config = dict(
    model='audio frame classifier',
    dataset='melodies that start on their tonic, played by one synthesised instrument',
    train_examples=26041,
    n_mels=40,
    hop_length=160,
    input='log_mel',
    spec_augment=False,
    win_length=400,
    num_classes=72,
    output_stride=4,
    arch='tdnn',
    norm='groupnorm',
    activation='relu',
    weight_standardization=True,
    depths=[16],
    kernel_size=3,
    stem='single',
    widths=[384],
    init='trunc_normal_002',
    optimizer='soap',
    beta2=0.99,
    lr=0.0025,
    beta1=0.95,
    shampoo_beta=0.95,
    eps=1e-08,
    precondition_frequency=50,
    max_precond_dim=1536,
    merge_dims=True,
    one_sided=False,
    adamw_lr_other_params=0.0028,
    steps=14200,
    batch_size=64,
    epochs=34.9,
    lr_schedule='wsd',
    decay_fraction=0.4,
    final_lr_fraction=0,
    warmup_steps=710,
    weight_decay=0.3,
    adamw_weight_decay_other_params=0.01,
)
Rows from block 12 of a small audio frame classifier, named by matrix and row number. Each number is 128 + 32 x the weight over its row's rms, rounded and kept within 0 to 255. All counts start at 0. Numbers have three digits each.
After each channel's rows are labels from the 100 clips, of 14976, where the channel reaches its highest value: "lies over" is the class under the peak; "loudest" is the band of the loudest frequency at the time of the peak. Only what is clearly more common there than usual is listed. The data: melodies that start on their tonic, played by one synthesised instrument.
# conv: width-3 conv (model.blocks.12.conv.weight, 384x384x3, standardized in use, each kernel summed), inputs 288-383

conv.252:100125196084184153096072087130181115149068146111117150132096086096094176160096117127118167148107130188159211173056106129196133153130255145145060163165130113096143126168084194131114145118084133195109147162084073104173092161151177141152135164121117090133153134168151140140115047086148107152
lies over: no note
loudest: 250 to 500 Hz

conv.250:099099136166139170094086106134071144182158146140150135118107170118148129228121115117082076116101117182118150174133117132125141152143145155117115175137082160109097163119116137108117085151126142114130188117114097119100100161099148146151134193122072153118079196176125070132135146154087150178
lies over: A6; G2
loudest: 1000 to 2000 Hz

conv.281:155093098025142171077166091136080163156149154160111143177119149126135152141137139078106081152105104179198141115163133155173145089152165156148143152136086121145115126171062179111128177111190147143104118092139172115129176120155167148187143089160194113080112093136153160054161142192115115165
lies over: no note
loudest: 250 to 500 Hz

conv.27:158151072144069134154100116137157144109148155140097115149171099165108125108134134149151136112096099135168116129163098129115153163164140147114116161185133134127130157142145112072128073116201118150091108079173103113139160089167145136155121155149177115141110094142120162116162139124145125121
lies over: D6
loudest: 1000 to 2000 Hz

conv.286:103170118127097138142119122105127117098111055095164168159150146093082097111129165116175111120165176115077141174100145110141117140097094088110122118127144106118114131135172141075104163080175158104151109084103100116189114151176182120127110158087120106170135165102152167095197134122122161094
lies over: G5
loudest: 500 to 1000 Hz

conv.173:101086158105140104184074149076135119115119114097135133154124112181090063130099078083105161126101117135129155081110106128139136182095116158096000190100128191138139174117154098097157114151143163138174173143136099131145119123078033100140135125152119072162084113175130104114097214123138151140
lies over: D6
loudest: 1000 to 2000 Hz

conv.234:082133109091100162083089140085143125120079177155140135097100114138125101075171155132140157166076166111141106135125129139043127066163146107117175148127176095161130109161166115120157083143109087125072099141102076098133081141114118143115109134164089121123177180129129126128154168115119098181
lies over: G4
loudest: 250 to 500 Hz

conv.168:105082126144135118139144186110098148112104093113082079118103144108139117113193111111090121150052125080130154128126133099121121116141153108163144166157174155093113142115087162093096126129156125147133081113068110132150154130133089195095082130160087123141142105114115135102127171150129135146
lies over: D6
loudest: 1000 to 2000 Hz

conv.295:056095113151133160115083115181143129177146146148152122125149199104138158119144144118104185077109119143176123151080127221156068135117111125118119173102169159124121102066140131073075114107125073178179135157084093149099067113130106178128123140146154110155167089094162158146103139110118074128
lies over: D6
loudest: 1000 to 2000 Hz

conv.169:095077122092095092098145098074056134117090127099114160168128070172084132081160140111114141092202141104162148170135143117145103086125176121151079122099114139166123143165157179098118157130092053150112120110155158124086107122106128137140150174151104107170168126169138134153133088070113134150
lies over: G5
loudest: 500 to 1000 Hz

conv.136:141088101136111124132159137175125137147086082089158107093149124101142138147134097118128136124155090145178123103139178144150150148165101111115083087193117135124150143149147098000155106142140170143144137116133121184106119129103126175130109129118163192077085132154103134143170125125128113133
lies over: D6; C#6
loudest: 1000 to 2000 Hz

conv.332:182098133093157121120127174160119034074199138131092135119154119149099106092064152106158129127082084215126189143044129130131167149128147087199126152110144138145116067105127169169147088153102183188149150080131067096146060122110193123124154115170162136171119177122125136157119127141189146137
lies over: no note
loudest: 500 to 1000 Hz

conv.359:137195134086161125128086096127118105207157091134102068104106111106100137169144096084121134088108112072139157176135134186142089086169146164079119131105130146108185162129148100172141122145100089148188126134152161104088137134137210158136148144140095130108140081066169119120142162122109114149
lies over: no note
loudest: 250 to 500 Hz

conv.77:123185122144156115146126090152123147126150161124115112138127116088164135163121161131149162087169169098128143195113145078212095149087130121100157174155174131145076076122155128033078113120149128152114149115101167118096161109092091158174136139161155113123109157102162119062162148114087101122
lies over: G4; F#4
loudest: 250 to 500 Hz

conv.92:220124107132137137130102098123166086099111103127111106131107094098109157104156153104131086121140102148089138069125166062170053154142134129114109129173133147099151151083142160171137163097163090089084099108128232119103140121104131161165161087135121137127134107116171120073096131142120141140
lies over: no note
loudest: 500 to 1000 Hz